config.yaml
task: "deblurring"
blocks_per_level: 1
eps: 1e-08
Rows from block 5, named by matrix and row number. Each number is 500 + 40 x the weight over its row's rms, rounded and kept within 0 to 999. All counts start at 0. Numbers have three digits each. After the name is the row's rms in percent of the matrix's.
# convs0: first 3x3 conv (model.decb.0.0.convs.0.weight, 192x384x3x3), inputs 200-207, a 3x3 kernel for each
convs0.3 095:492481499468488472420549562532535511537489540522447420505575541507534543490551545546508499431486475529508515533518475556490488493413511498528480571458455495452449498528434574546550542464412519465274540501449518536478
convs0.4 063:441510447448436409467468479524523549499553509544572536447542507448522472561470544473484505587488445497489474508526450459496576478498505502497493486446497514486526474560539485612493510544542494523446468461490488420482
convs0.5 075:512479496539556482483507498464497463483519533492540542502470501503517488550511468524482508480514480490536483453529459529527518526507501471479475512493483504483499493511451514554493561583478510510524510503525457506478
convs0.6 160:479497467443467428471460481495521493500460474483436459477476526493490522453368441552518456519471528502517547437479463434574493430475507558519545477509536541506478539508563538525649571526552495506446461498506450532566
convs0.7 099:556548499543556513515534518481519514466495492484515525516500549494512526493507501515485520526500477538521506513514497512519527512493487508495482492492466442451434578532500512556496486534529490476483477474475489506501
convs0.8 094:455471416446477449393433435499503522508467484516502492494491511500495479471489516498497535529535535475513469492470506457492490452497500466483512458474468486482498480511491502479521508480519473527526495490532490531489
convs0.9 101:517499527499498509539544542442479491452468472504492465492509506523482496524513484433468500477444477493497515514520519559534531501493502459440454501490453467488480507435458507450441555526516553528420524482446496442360
convs0.10 072:538488465551519481534497491532535481521494496498450493455474468503507517485469523448444433476431474486455430481478463463461455516508510471404499494506478446446494444454477453493474470481471427464491508490469458496467
convs0.11 066:575483481571537480644563511556512526506503499515456505467498461546515451580476497521535525458456460498462482482498472511457471472468472467530501488502515501523533501479444587469493585506464491493476529468447428443439
convs0.12 088:543538500508508494483498488511484463495502502494461492491484535498482488452524525506528458524577501479515440497537481475519513436500466550510475477448460504440503472503502420508472488481502508471505453449494457479484
convs0.13 090:549500520512521513531525488552523478459542487482509490543507518521506494440484469549478481600524504567532433487560489455640532484499434509427524466403497496458567474459528432499467479504507534524471601456474557579516
convs0.14 110:483518481500509487424468486512461455495508448398438407502535509487518469489510512399482482497431499448431423539487465529528393477463438508489496420484516431465460458485470458431440410483502556634517619575545605562466
convs0.15 150:476518501455446511512567521488498536433506563502426530543472483461443508543504483581569557648568480521487572526533532410524621503455464472467471460463568516490529420498509368565532497541573549532531469492528502470558
convs0.16 070:492544467476450440415481481508480486453463526510517466491475465502505473519471470514543499522501467512492532510521485499523471502479450515518522526477460495465511514496470485494498486479462527472522476474505491481509
convs0.17 056:522414513418367428483459518490488461524537485489507459532526464503492508451513527422502514439489470490427523462518481524539537487512521523519529525433523440428398437426441493444464533510453568502456513471490520439505
convs0.18 069:437391463377447398381408406490531502522508502484526498538515497479532516535499531512530469493472467501454462510500500523478499504539499492470459489465507486484519536462488488466498459471487498502526507487539521500513
convs0.19 087:517524477552551527534520514533507498543542469544513502512471497501510511474516492511494463532522482492514459522491510519518476405535512460473486458504490459491441480524507480541507485461492499509512571552564496532478
convs0.20 129:551504549521501512504482528496513514513540518509526497466437437453468479485510482421510548427477452405464451461405386481453395458478408501514520468468519470471494564775551596956634530770632492503506455454464451435478
convs0.21 097:532543510515496504468462478472508547470526531482542560475513499484528508505465492534523482510492470503508536530495460530433398450457416502479522521513508476496473521596376449511546473525572470502502449475491535531512
convs0.22 064:560490514458495487492527498519478532516499548540496537475470512475451464473420450448445500540518525582538521503493478476514523446491468500519515510541540518481526511488532531535513497541520426514481478474457440461503
convs0.23 073:522438455486397426461467470519509497541544493561537494480516514521485490497499542511540513498464530504447506458530507463472511543451499543542539577624534609534501463477503496485524509515454577542556538512547512494537
convs0.24 087:487475441535524533516499538513558543560483525590541476457483546528547581534455556539549484457596537452517548506516520490415499574441519519606613541582624517582618484503494538452475541481507502515550453484473469508478
convs0.25 104:490489531437490400532469486512496489456459469486437476503526473453514515495482404490424630558546508542560488478510515476535537488538516468533446502487507513506516517566518510529499471467528404463488535456484590630516
convs0.26 132:455499520389473457416413528485503511495493493524414483462505505460527543471508482465429474508518455403427389507468533459528511554486493465513507475369471557423485549492533471430394486489517533502445530557525524491504
convs0.27 090:496461533466472520502434494498496491551576560568589525520462471474491500522442479457499479465430420420383396449478452503498485430474435496495511466528491522524513508549492573519501501571535532581529516510479498478429
convs0.28 203:466458465437454467439426420537529526550570554563571542435419484398444468436446460553527525538512517534504509453451451439451459452480448555530505549522510529514505497522515499530531516550517506499501507507495494501513
convs0.29 097:439492467433480480451466451503484457488443497487495479512507495474485522485511516493521503506500523497529495498510518514509487516499527498476507494498513467511502527512512513511522491500507499500515481509543520527529
convs0.30 125:518507459534375478377493495477483465436467440489503453526503496548487496583533521481500498504543510431370468504535488430550466539450513464444397414445396434492397489493504449445472480426482540473508514523511406475472
convs0.31 063:507544569494471507571465529524507447475488468482482480490502500523551494497501511445473472545486457454561467467459486488487439543542498505493442492531545480498590454480444441432496487484491412469470523463418475450420
convs0.32 082:509544517532534547516502572491461458484531486504514471488520547523500553526547497536534487519490475477543525521523522542526477536527521482480479433499478423450453520490516516520483494503569480488489456530490493506486
convs0.33 097:497469518440381452474450491486476498544506525554545551474483553478482543467495516517521514497452493497503510500455495493490489470462484463501466486516535493516534529482521562522556549489516482499534523519505506509470
convs0.34 080:500514464509515498465533478479496469523516466534508517467476479451485470440405439485495480409499515513526482477496464517443384533501333480491518561489536522518470449466507506481460468501489561620573583587646574680548
convs0.35 071:481425467444464483449433417533509529488502559469519577536487529445501505500489530454516507484517507472483454466493511472440516510467483521496538493546483508517480513473519524471511449445506449522505499497577522548533
convs0.36 114:448417444412380406462445477475501510504523522488503500458456464454438469489486498543570566579519547486472501523503481533501497478447475508512516527496495503497471571539567534519501583540494555540548525534494437442455
convs0.37 077:507448473538497483571552490536519488516517495503512491506506513508533510551529553519506543519571550542547519504505549450524502403446492489471533480497510539509531496444467452461430487431437493474464484507475460515496
convs0.38 155:546440495565471514482629559512535514507479490503477482389531499461509499493585503566476515480508473514425541480493499436434493559464550486518460563482470539513540535494509510505520544523494452512469464492459442509430
convs0.39 061:507515500518509502539551484502535497475515500473481544506544493459495540537556489478518494548482550467473475543497463531540503561534500491517515499504528467509532530538494546473527516504526455524487458484518440523523
convs0.40 112:440526516435511570547525558490427388504443430479468482497493560478484515481512503504495470488453461493512510534532503519517531490494464490479448479504481492520514512492408548495531546499547516517539506506470478484417
convs0.41 081:451398419452447397430430399509506491545501536537543497500503521509476516513494506428485526506532491466463503484469458468471480496515503462513484515507503512481485516444467508468438481448470486534481514511510534522473
convs0.42 065:542547514482479552466512459513439467455411434436461459440508471470504563549544554506480538489506562582492555506521441536474484574481515464502515521545484508557516537570560513499510487572463477574556497472494418532487
convs0.43 088:517524592523506551506497519508523563538593606573675614507492488460491501500463493553571533451582588473545603548520489518517496526491505509486580538542553490548508412530494541548507549577497447514536405483503434481464
convs0.44 053:483513420485527531468464423545541556503555492531528549487474539464464459538497510495555481556513529486500485472469482555443453526520465527465519547548470600540485457479523400456494512456500573561515478447460436490493
convs0.45 076:524486509485507519515549524484485479516520508507513476512490469519471529502466540528452513476521524517480489463548487507525478493482502526500508500528485461405494562507514540539541554532525476484514526582507493526559
convs0.46 100:500548505433482487500331475486499515552490383469592454530533467470517502497457575432527493396517434462537462490551533571604329566641527470470489526494482515464426442478262452503540462525521559433527552434424447460386
convs0.47 067:608606567529639600557657495485518485566540441474475469523502504495480469485491475518493480472514488488490551451463533529504548423446480469495517506495458509500490544497442510541555565504439437495398470545561521572576
convs0.48 143:499485478498420485457519469497533496532489519506478406480480483482486523520543580548535545333358438375388454493471495561435370736636473453429516469525455543531486416425492538531579506517492480474506491542558473551528
convs0.49 068:485423476500463530516497480482519497544543550562568550457504488478440511494464498471503512551502596481469562499508561476468521483494456538548488457478490486470522599552578595527601506529542485529487464486506495459458
convs0.50 072:457518535504444512414497499475447494521488474474444473468524463569547530444542557480511488369472467626563534450528519559484556493523569454485449492517459517482515449489494489457485426532453467536546546629507477512463
convs0.51 108:532484520554532515533579494482499480491543510445491547493498495465514506511518538483495497540500486487504486503504512504526509548503490487463472506457445493452470572528507571521531608552530504490482465484478480478511
convs0.52 155:496533461521410444570552455504509497554474541535449513490491511496525458491511493673526508334540574439462533488508498455438568583519511493501510518512490516501482470536487595586671530505525580525518468503536461493501
convs0.53 084:491495522493525522510502515500482439484476460514500462496481481462505515533529512521527517493508507518494529464554531511532547469506527461464471496491459480462489441455457459512527482433448476449450453478485415448548
convs0.54 124:511475500400483543522548419536556480496418464553504455554466482510516475447487482421515482465517451511454489481535451475491512508569531497447497475437492477500457522509534457527477527518524518584431412476505433491476
convs0.55 098:538521530499407438547512499481497488500508493522527476506520526550541529536562600466461511467462513481518473458512404436471438409466414456481529481454489550503539511520450513577487510536495460543523466468519438406484
convs0.56 097:555543573524552555571533540480502477474521531481545541475455457472457486480490466474442465468424433487480421498465490493497470445516505492486514524486533511526546445485479424527503416514540524485527530488491515506518
convs0.57 080:449469474457451471450431473494481514495501511513471501524532543520528493486484469486502483470528506465516470513510475500512477442518478472481492518480492498491491526489543490485512501478469525485527492481524543532553
convs0.58 098:542511490559506499473541481504483456475494483511470495511534528499535516493508520503484523487509495524496503517528485515526533565559501483464499491468495490471490551530485529572530518597535459480462507488485501519488
convs0.59 176:491460500475433513466484504566584481505466551484450472566531468483496498468525466425412540487468493462498561699568512517501566566522450492575513446552542529522538488478494500547517535547564405471377476457423448531636
convs0.60 120:482505517435479450502559471497504511476513528519548534503479509485474471505501486425491507493483499570525559552473537519518499459454494543525539510497535418419465498533519488537534481482482343476374622538511519537380
convs0.61 121:515542550508558580437455538480464478479450446453448426463496467482548557513540513497551571477539552424540591469478526465442524579498547509453437497491497507521471464450437424465471494468486470456419478478458459514475
convs0.62 096:508485489491499507460462492495534519512491512519494531491506478557551508477479445512468450497497460515533504483523487491559525463512530490484503453455451463497497424512493466469488476462478469491457472476494479527484
convs0.63 082:462513520481518528518534475447463523506506508457503535470471553491520539519529474496540500506526493539495496492552503601509453409422511503497528532543510442489504506521460503499472498511465454478508527542522546493531
convs0.64 075:480517493451498522501465493501539501512518516558545558505498489487466496481504462467540556535515520490476479519513494446464513516442485513540502529525468512506487529504480571507518539493520496540488518501540484521502
convs0.65 113:518496488514493510473513514478484495466492494470503511504512521519525528514537517488520509502499489505498525530505505528529497518502526513494491500479482472500492483502486507527500491542497521488493522534522517535492
convs0.66 076:505463532454430496417483519515538524531553534603570530561501489491474478487500469484486474429460533528506575483508505485475568523485487457459512504497497500528524515448471512417553488451452471485480470507520463496527
convs0.67 089:502479453470497477499471476487494469460462460475518474461471479475478471474492473493484461482523493498523475468503511509463491502527520533507483490482490511527481445438438437444443486460504526510538504481480477469515
convs0.68 076:458483463550517435539491485565466479574544539477468538484511468545503471564500509543501534492447509515490558505505487529505490527467451490495518539522465507502509511519460540507513497486538528533499561608477541534539
convs0.69 138:534498551494501506439455470470508499489464482465481508443506507443496515508543495491492550524492544499486517534523483567586420514534483495470475517491496524485521388452489421519464404507500441461425493559509564612533
convs0.70 092:524544562516520534511510507534545531580550552572501571525488522495486506487457521517547527551527543549518558544551464566536476537555489481537543524587529489566524482480486499478517458456535530499511488491504447477456
convs0.71 077:535569564539535516564560546521461497465501508512463476474520505482546513551514538498464479527496516520533474528508518550528520497503539477505449506471510506508518510522469515490508468473521514481463436475448455466438
convs0.72 115:513495475428437448434502474485463498544518560546512538540470544534505504491513526475539512376444472457474469421459471528486372483428442493485550450479481410454462519479515468487546469491482467492582451454537461447487
convs0.73 084:471481500519481409485400535536578546546497534503557540503480520510499495485470446552498504487535509481476439525513516441476536498462529492550517470463501538485536511476521485425492451448507532519568481428402488430546
convs0.74 088:544532485532498427511508464484439418515514504477478481553467523518480468570522519556484498546474526524442497481468463482533470433449433493470496429470376432510459505500450428427510426371485577529510516463478479469392
convs0.75 077:519473514482522478490522464532513478496556489552541496519469483477510481506516507496500479457521482477506512524477459506491472508433470510479506502532465519519479637562532538506544550516519492537482505544495456484532
convs0.76 087:545549469491496505500514465476490568470484530523471522503495540502483530443523528465496535483500535547524511547500530629517486515527506466515493509526530474493479621454603590467527481451453479500496572514538617601589
convs0.77 067:507456462459493486465455400558473472496558487517530538485519512469510471473509463466508471515492450406408401494466535465464469490515550503486491509472425416423428540509459530483509482509501460492480504506432450520501
convs0.78 062:501495468537475510502502470420466443414516515539536488526485532541461544495517472507508504466500497530508484501520464533491491453506497490448453515437489454484429507424465490416482512508510539502551545549516580479495
convs0.79 070:496425470443484467466492445513468483506481496557488488489515540493494468449460516488510473494486523495533521524515531534496531520478427505487525454486454440489471479518525521529475531452436530524550516546596463542505
convs0.80 079:553402433486521446479534405560589536552487502529441531528430479476491490478502515423600483447558501473467469492455416483487493426528509474461507466497500485439473562476507529514479464501443413416514410452365531355315
convs0.81 120:463449452483469511446422493513533521518515539542513502525521503513487510521513496538538515509521550519557589475517502483479478483498421520467489488476499492481511520522513485512465516492470512515500472479516473491517
convs0.82 153:432440424497483496486487478542479435565515448510557508533511443523504468549469461452467448506474501462454459536535460490500488508517506422363401415345349440451451533500419524477447500501409469488488497522538484513485
convs0.83 126:510507541487482492464478494504510512510532507552526507523531515530519529534512544448421438370377455377401438469480486465498494480467463426332425352387444431445422473493456463506465445471452513508447539501477488494410
convs0.84 091:493537528441454522443428492450436471480452458452472475481520530462498497469534533527472457449475459528519494467488512518505465524501458476413450485391383510519466462465455477483473507502525519475516510484534479499448
convs0.85 081:546541498493514474429506486476479507555511553505506526457470552485483517460470514479581464476539486505498448455507482552515435508503517462474474526502511477449489446419421530516477513521476453469442511506376524580509
convs0.86 134:459510445441355636454510544524525524470513525501452515505491549523523388487563527525505494487469457517430554532558452490496407493460460526540519520558501475507492481464456491558656524569568587534556521528493541452554
convs0.87 093:462431472536431485598443415481506492578498445549524525523465510524492534618484520415482504476451473454464531511534442559485465574530543452484482465496451459501455452462388433439461514487495449459529463451398431432368
convs0.88 111:509544530513567521512543478522486523464499477501474480502524480499510536521521529515499485488487494499485508469478466508445499516471518483514483495461423468457433425290323451441392491410473470506450490557495557590531
convs0.89 104:466473508462463412416455341496521521514523527511496501532515511550513527514549495481471506468474462437471482517475531549488520608528560474446482465461471463477445402366447402406410440442407498484436502531480516501459
convs0.90 079:406432420470443471467448489485463492476466497502494536537505523516503496489471460456551515466550466477477462466482481507462461445495506516487461480469505490532469428519498485566426490522443517525514475492457474472499
convs0.91 086:515468485475495450559543529526511496538499517508508481520525514501495487489495477488466537446457480484482488504468501554495527547446518466444441454503454481527443513401422531363443505432506569507480576538470518486437
convs0.92 100:529491509506476510463460429484490531541517474587573513476421474435450458455483503489500503458453444451468483503460450538528475604541542507482497493514477430432494411373167422398494570523712485525514486465509469521521
convs0.93 142:476447458501545453529550508447497454484496495460510482511543504514539508462480483500552502523529549512447508468515476496515549458436560463479502531482523485486506526551528489526511509448525431400425514578576459496303
convs0.94 106:517477448535504444500483472457497458430467419487462455483520525551469516473492479480483501458469522560474505514526567476443524521472519429498501453471497455492517462497578504459474493464454460499518464484516428454451
convs0.95 140:597537506588560515548540509514529495509521485461505474530549512553549522492528476527530487529547499506531509485497470493510473509433400450475486473474496469470481429418234439435397309396359487505479550558477552533498
convs0.96 069:501559549500497514508556497545469526532508560500497486526516480491480507524505560520543603479533569495520616489470458511488469479473454550550475524520515516533542525564551539615631509539574529486485451480462519454471
convs0.97 108:467486454489508491476491495451498460481518514510524466462509480502492498501526520460459508428414460510411485472504475516484480551547452511499465490482479496507514482471430511529483511507514515483548439378448472367445
convs0.98 137:579467535414352407472500437497523506496553524542602562541526554482475492484544521405461464409443431544573582541485456509535498456461501450374413520442521517487514401471434503568521559566580440440451543447472453422398
convs0.99 074:472494549458434486521489500477506471471501431537540460519460525496460509502461510502469489498444518516474514522518492510460513535521506519511505526509474534489490534458537507481512493474519500465498521455492510457438
convs0.100 113:392418429410402461408419444492506520522498501518537518511516480509471502520476479483486517511527483474465498465491479501505501482470519476455480488471469467474470489509478490514483515513499490500519483489484486526517
convs0.101 112:481495470469476479526492472486491554529489510513441538495502506500539434484566500543478535545398414470515444475539498444421493446556483498487496496465490448502476447546470379480140480482473492607718537513679481513443
convs0.102 089:492506526525497528501523481417486562551511455488486467463498507454527493483530524527525493407473544416425497480511516608469401492452330511501486551503502525477462561471498558496560425487515536492549559528523529590528
convs0.103 071:478551526545533550598489534428475384451493429446475423429476498523524541584555522519536526579499488454555516453484510504509421501520501462470514486520525486485492431474444440444487492469505475463488423456476487484517
convs0.104 099:525524523490459418512479489488440500440506478485472474512514528492436455535492539402513575386334495417446529486501449488581420518429442481457530507449468525470516482581468481589522478501483424541507496276569479381420
convs0.105 074:517523505549470495540460465468504488500473477485512469486519527528479534513526507501525533527514550562537586498487484516494455447466449479479530492523488475480536399327502477422517471416495468446470546449477498445428
convs0.106 078:490510517534524531509484469543568564618650607581595632520492529478486498501453504441504491421450459413496490539508502533530474534474476507514508457538512476534478513492501488492492494543525618632619413529636426502537
convs0.107 078:552541453484491551561534471487493562457466482441454516462467513465525466515552561485522501507510494551499504506398461464500492542500487439459488488488460554482520459458470475492554446515498659624539603546589677539548
convs0.108 072:464462499489555529476506478509538542514550513558547567521490510513514475461515509526498526466503503505486513484522454460541520437496518500500540483514545463532492545514510518522487539552467524494536522520532518499502
convs0.109 068:523532551467509477472489479530581501508598493557566560539476536490496492510472492560601490566563467505509484465552520512556562519513563523531481496475514454505526505447446479470415460325423448534470488482445424500463
convs0.110 131:517510521502514518501476499515528532492477503481493482483531525512536527472514483527523535487521539510561557466522524480488482428479502461458448467484471475446482498478512482482445498486442494488431529488453486523445
convs0.111 161:544554543548561551523501511501496445485469417429452419517570494563631559512570493422486460377461443452467428494512455523557461502560493512439467512451485505429452441528414454551452420525420479484390532562427517560503
convs0.112 098:520552549478504473501492464552539507568542515522536543442490493446486471490469508540492529568556531528529536529541547513514558475483455503508496583513530554520502461474356445511492448432494480510489524478496501489512
convs0.113 069:446459476464399512499462513533465457503510515521491529506472519462526518507503536467481478568559481455521527517502432509531493509476511539472463468533472447478463438508380421523410416503459416468440550515421537487421
convs0.114 079:495501468517499503505467494528483507518489472500499481520494526497497506500464520496502520471510523443474492515530514514489527467508523520546487515484532489492486488535529531505496503475530520467499512497486464507510
convs0.115 094:483468477472504409523521559508511497512450543504460502514506463539465561505530474504492461464525556472581433488489510607477496528485503452512497555492504542533566584512506522520386467493482518499498496532483483527483
convs0.116 068:563555545462488515483490508483541527507507490551532541475535513493496490532492540513538521518477450497587650547543514512507488467474493527504527497560515521475487475444493536509466552452473463517490472481490441447495
convs0.117 076:439425456440458501441482430480596532533481535524522499563419521474451465443465478443515552494501467514537539525505477521471495483505453476466485498548521519493503579386546599492451538501512639531489404427429563507527
convs0.118 118:397471416390470428423466433510473480525462487525480458493532488516492512511514518473507496488504479490472455491514495452501505496505512480490494466481475477473468519517494486523475514507512516500530482524505509501501
convs0.119 074:511499537510488507501542504536472463480461484454470497507538509473472475474502469479465528500562536519553511490508478494515497555498502452481501491509501465483517527508518496490490521507524489506504526517485539504501
convs0.120 124:525532522549526504542536523513479500480498510485503483526520531558545542558570551500491472481500488486507490535527521538527536550542536492502474508502485515513488500484506476485481473492489506499511498497494517505471
convs0.121 148:506522476525478477575517470482506479498469459469455423557528530528594565488574475507495483379403548523537566534454469645500460512483497508435504545432378502519505515516508527590570476450496562558537539572600564639653
convs0.122 086:540537531501494460502478464496473526521537532478481526504502526473450489494494486505503495525537523487507513527465422496466439454433457507528520477520522479487476494495493417442482483422467529486497512467537462514469
convs0.123 112:468451451473455479485485449513503510477475518475477490510486480531512485518514526479489519506480494509486483490477501523495487524471501477482502481490490463471489494485529471458527485460509492507484495463484489488493
convs0.124 079:511550552530597584562572610438449519479443454430454507564547489564523529546532540494476509475529527452533516540493508524512544512498514489486527532532463494480524473471499498508447460519502469523475545532499502554481
convs0.125 072:438414455495450468467495482506490483510498507526505522471508489526468495515536535493518513500555527477509479515487508494532496514445475541519539519510493534530465579540600499513487529489477515480540459518526520467496
convs0.126 073:469466498487433498514508505461500452495475459511480473517522525526481518520479445458467495505503522430485550502548516500497529484478474439440499503419488518444426502495513476506477553493499507537536518478521502525484
convs0.127 081:523511447497490430534496490448463476498462498411500453490525505468517516544503480446458487534435515588481500535467495615498490474470521476479440543451453467540475484470564533515536468464486484459481469564510476507522
convs0.128 104:473498516513501503493453497522519500540533555532575580472508500488505474479486460531525567533534522473511532462480452489457454478495474498516534491486508470484483519535458485562471519511461491484491513526512493514511
convs0.129 094:402356487420434525545512484499461516495511479506495510454491454486459514535517531571544543511585521516562500454497478501466457424494520480510516508524532512494520463509512451514580466484506504521532494550523509514507
convs0.130 120:531427523408519418489390498505517484524503457482620541537472562582604484502522474519481501436421550455539487510380576528557500539474466520478495585510489475494533490576509526584564514521537422505419536465479487481551
convs0.131 069:458374374483414405519557463506511474541551564538514489463489540453488467570541538598499540479461556453413526496519586522549479459456450459459441489524455508481488461417572509387668526422559553565527491488476448516389
convs0.132 076:548453552500461503481451457424443461461476454503528524520552447559532548510530480554483541435466518499427532509512455537503467479551465444464515480478478472517486426448422515430433477487452437524587455521500546501524
convs0.133 108:556560549521592565524561574430483462485465507438469457543518528560526503526504532515477490484478460522478473510521486515499492547542507493480523494511477475511520510483350497534429507499489518562470541526504591589510
convs0.134 085:463484481525496483500479479485488511476493518506493469509503466493472496519528505524498489474468515521488497487537527511489508543498495521504452476503478471470448466455521469442545515433497454474438432386384420405417
convs0.135 089:608481486550440469521460444547527537540585524608595568554480483497465490506453473507427504436390459454466501532515462505578465514525499470473466477505455476503470593467520550520504514519519543583551490459493434444469
convs0.136 118:502540548434415469523506527426460449469463487453488466466449517405448487470516519569587536551502501510506475480439492493516573447512496452486485477501491464506483499487470446557483396450481550593662458468539492443434
convs0.137 077:526491407539451396527459381539535519549506518555492527492468512499484524541471528402472476512392469491367509515488483497493517519497480471520500428499460496618515548419552478350515544473513511495492467513476433488455
convs0.138 084:550529505492523514512536483492489483443539480519524471513492487517512507512545532505519512527492475496490478487526517501528516519482509515516483499482484488495498543561495502543528501493495488529468510497525534495507
convs0.139 109:523551473479443425541439468531491534504497488471477507509540501508502488453497491495470521540446492581551535497457490504493532533478480507509498514536515516575527480500481469472501346430497487509436487487556488497492
convs0.140 138:552516495536471474517404420510530520544557546519571554526515483520517483530531514480473551410421479436431469467485505485491489456509492515503490477478498503513490494475477487546481482528499495470486441426494496459477
convs0.141 129:453489451492500465434396476507513499480526550491524510510520505518482493505513502478491516395427519431441509518541514472506517449487509515506488479472504515508500535463481509461523570486508443433429502492440437474450
convs0.142 088:541451540488394534484516501478470507491462472580489480512512562550512487510484497536460557512549464501503486487533587495535539537497492510508527534554541522570534544464501467512500515523430482512509449544501440476487
convs0.143 071:531580555514577536520542590507534475531499468489508470520516483513525537514486498489540520527479516482488531537536467478497471517483517490467486464469517478469486452483503403486502516499492516470534496536502450482518
convs0.144 137:519555529528451514551384436454423508482495463449438452561460511545529474494451478432515486469443453447478459496495455454571476496599463525489479497523485499504468530494527501492531534525528485375462538377479574444567
convs0.145 086:531557546564555513500542547506478528481528487550513523470498485481492515542494496505511484534552527530505493494498474545492488508518480514499512487511514482473453542556499509497523513519503479467451446491507477469489
convs0.146 081:520471461499481462490452494530475520483498486493520484496488502510507504506481522492496458481460467488445461472502515468472511482513487535472532489485514478461510530493514495510511509466485467452466454452493465481508
convs0.147 187:488481551514437510491451432495480490490503500538574545490494508592488535529489491511463482512447476505469522564478493526380446436436503485445506495468659524413559512574494560597632520575487526530521586555565519521589
convs0.148 066:434486469451463442417454453473506526543513537545493503515493466522456462482487451505496487530526441488477472463502446474454482490503531508480518464487463522488506524546507486480491502526464472529524445481457544553474
convs0.149 110:544527512528535501522540525520519527485538541522493513457478490451462494488468485512460482482492485456473490489453479482448460476462493500515516533493502489489478488471485511463449502470464496494462446465486490495490
convs0.150 077:478542508467468441471440489494466418486431416489487409499479520475503487508517514517487544493517476489509421482530537463554519518586570473477528449497492491494522462503561453468470490457521540509497509470514509461434
convs0.151 096:363385477440465468457499474549555505569534517480516475466466468452477465501489534471500427530548479473521471474518487485497491470492522471468462460464488501453471556582473548566524497528502462475508505501499490505474
convs0.152 101:508502470482463476458485454501500491520533521542530503514522496499491471455498482505489493531501536542526485490520494493464473461478457526491522520503505497483511512545532534533494495527477476474498474507486481490524
convs0.153 075:516492445580552538577518517526571543488548509553564474485482508484509576560518487498575494550497474427467475503565488527505500458511468502436462481526541480487487476514494532475488485515501445485537472512452478457486
convs0.154 067:418417467472483424447414411487534548501535546584575557483519566485520554494473492512528471535566580476440381517517486455437486446516472501531538574539474488492538521518492539491453470507484475533479487459489449472444
convs0.155 098:454465484490489500489468467499493505530492551506476498505502513524495481503511492539550539507494506467519504518499499484537531470496482488480488489517506504484472514471522492436448524405469499511497484478479482513494
convs0.156 079:428458395395454323330429409482514501522525506520486535496497505507487478524468472492458476489520518449478502484489466520485477458513458511483471490475499507481513495536469481459509510461536520540538519543526508540491
convs0.157 065:484497542467513472495449498522480472504550517498504458523457470463475510545546477439522520522545506496547483526506468541504535488505499568541481528518486525465490547413571556521457436475424493481507474536557557514498
convs0.158 077:494483525490534505502505461457491462526508518571544530473530474468469459472503511535449480528446477531462523473501487449512478489487456488549488424475522465491529583544508592564501568545480548622612599550564597554548
convs0.159 125:502489528475470474511480546467496492504530476496446455508491454531515517497509523595505544494492559523535523519534577508498551497528506464476481489481465498499461444479478452357321475384409532505494583558542526483480
convs0.160 109:461482468498464498447456453488472503475505515495476521503509501482492491508489511517517544516498509510506518498525496487475491492450498506536482514476508542511506501508538440440522479509482481476468441430484442366477
convs0.161 073:417384369397439463461394395501507499550509508521521478511505532510465490505492490473513466515488455509461464488528522486515488486450508519479499512488515524495462455453427477461438478439455447490514455500500474493504
convs0.162 090:403448456385415400460496528488489446541529565557604567451473454472458477526496516485545526522463417505458456497536514461529565482387448447467489433431454426467449512385441483397393590513536566536535515546500437470497
convs0.163 078:451468484423421443427428469501499502535543507551510517496518481505463487480506445500521483477491474487483510491462486489518476481474498509496469495479510480526468494493505527530485499534466496538514511508544483537522
convs0.164 058:440418446443411403432397371494491476514523536491518497481529512463469536479473468485458525480540563465494504458546487492520515462492500530452460491477492470535502463506570549511529502511528492477465508476535532481499
convs0.165 073:541510447508494517559553545526511518647551476638493474494495502533490504521491533486427477451443406422385476461437488587494462495449507424450502415441390444452400471419479480526528556538518537505597497534504535521519
convs0.166 116:489522645459433565480530457475493540442502512507483514527540529486511566508503529469456546626562491511565582495472516489446527458445530516468484454445571505482519571516544503489520525494480489489512556473536534454496
convs0.167 066:508484544437559462526528500505494568524524513559495527535527535481546544472468554540422532534455399551391442495468492508413492460498449471479505474470504511490534645475528568566492548504594513480474512514514498437492
convs0.168 097:503420439514493545541522511484522451499398415426406310542465485513511462509499496444462515499481500535529494437471481452510457524671522440494499502520482537513490513486544480472463453498474631698527598612599620568530
convs0.169 085:504504535522522504481482447521512508459441456565442504453539509527548495462528521483507511496635529529521552572448527495426535506461497580517517526552621552529495512575526449486592480514448547494486489494484556560506
convs0.170 062:534567523501526510513431470526537504565565561546622515518436495506518522527533489484485444466472540603521469512521465545470434486491471540483484514498525448492452474501440511512509504479527525482473438530579480566542
convs0.171 161:480485473482498451418505592533539497576454505447473420467489512560549556463488456456498488386446527484539516504546470831530453337445510489476478545492458480459485471582489542499533445491564553497445461514450531525537
convs0.172 084:494510527490483507468516477502528494486462472494482491513541522534554513503519479468536606452548575514559632478491493484529509502486526460397351521497525492502525472503492491453481525502477425422465451442454439394407
convs0.173 110:458526469511541518519568594553501489452480479391404457476508506541530575483477504434504463473564522474509525461491429541487435477417433473482441485454458582551486474549607426474446473461446422470416476605528543582560
convs0.174 083:582481526451499469467446507412472493483523462485478500537479512473484551520488512447542553471441528439449470437411455610411427490494412536493501485534433475547481542416617504456465560452508529486492565567612571494555
convs0.175 115:475480495462447439413381397533498482534468471563511537521524488490469506478504535463474544539480530516515511545571525474458496501461476471511526472459524479482498449499506503390392455404512526545550617525501661550550
convs0.176 063:444449434482462500477446450556510559507524546498545517468530499430502497475482458486543494538488526544555461494464481524564456520556490541536491512496474513470478485515453512522477504476411452489469508501506526545500
convs0.177 115:486442464485473469485489458562523537527542526548526530460493488490443419472507472501472493517522513516484475481472501508460456514471441528490489512478468503501483530451464511475497530475491504473467483474488472462454
convs0.178 103:412459408472489511496504508506478491404504527432424468561458453490497507504491522499488522596479474500515497521523524481492515470478491510489478483509499497503492482457556437451546493489566508483416527500501483480500
convs0.179 082:491530496495500481512507540439409263485494437498417421511488496539571540516550531474509448469448441520511490519496523550560593528459618451500471504497419489495472511481485531476500506484471453467488521519481468471480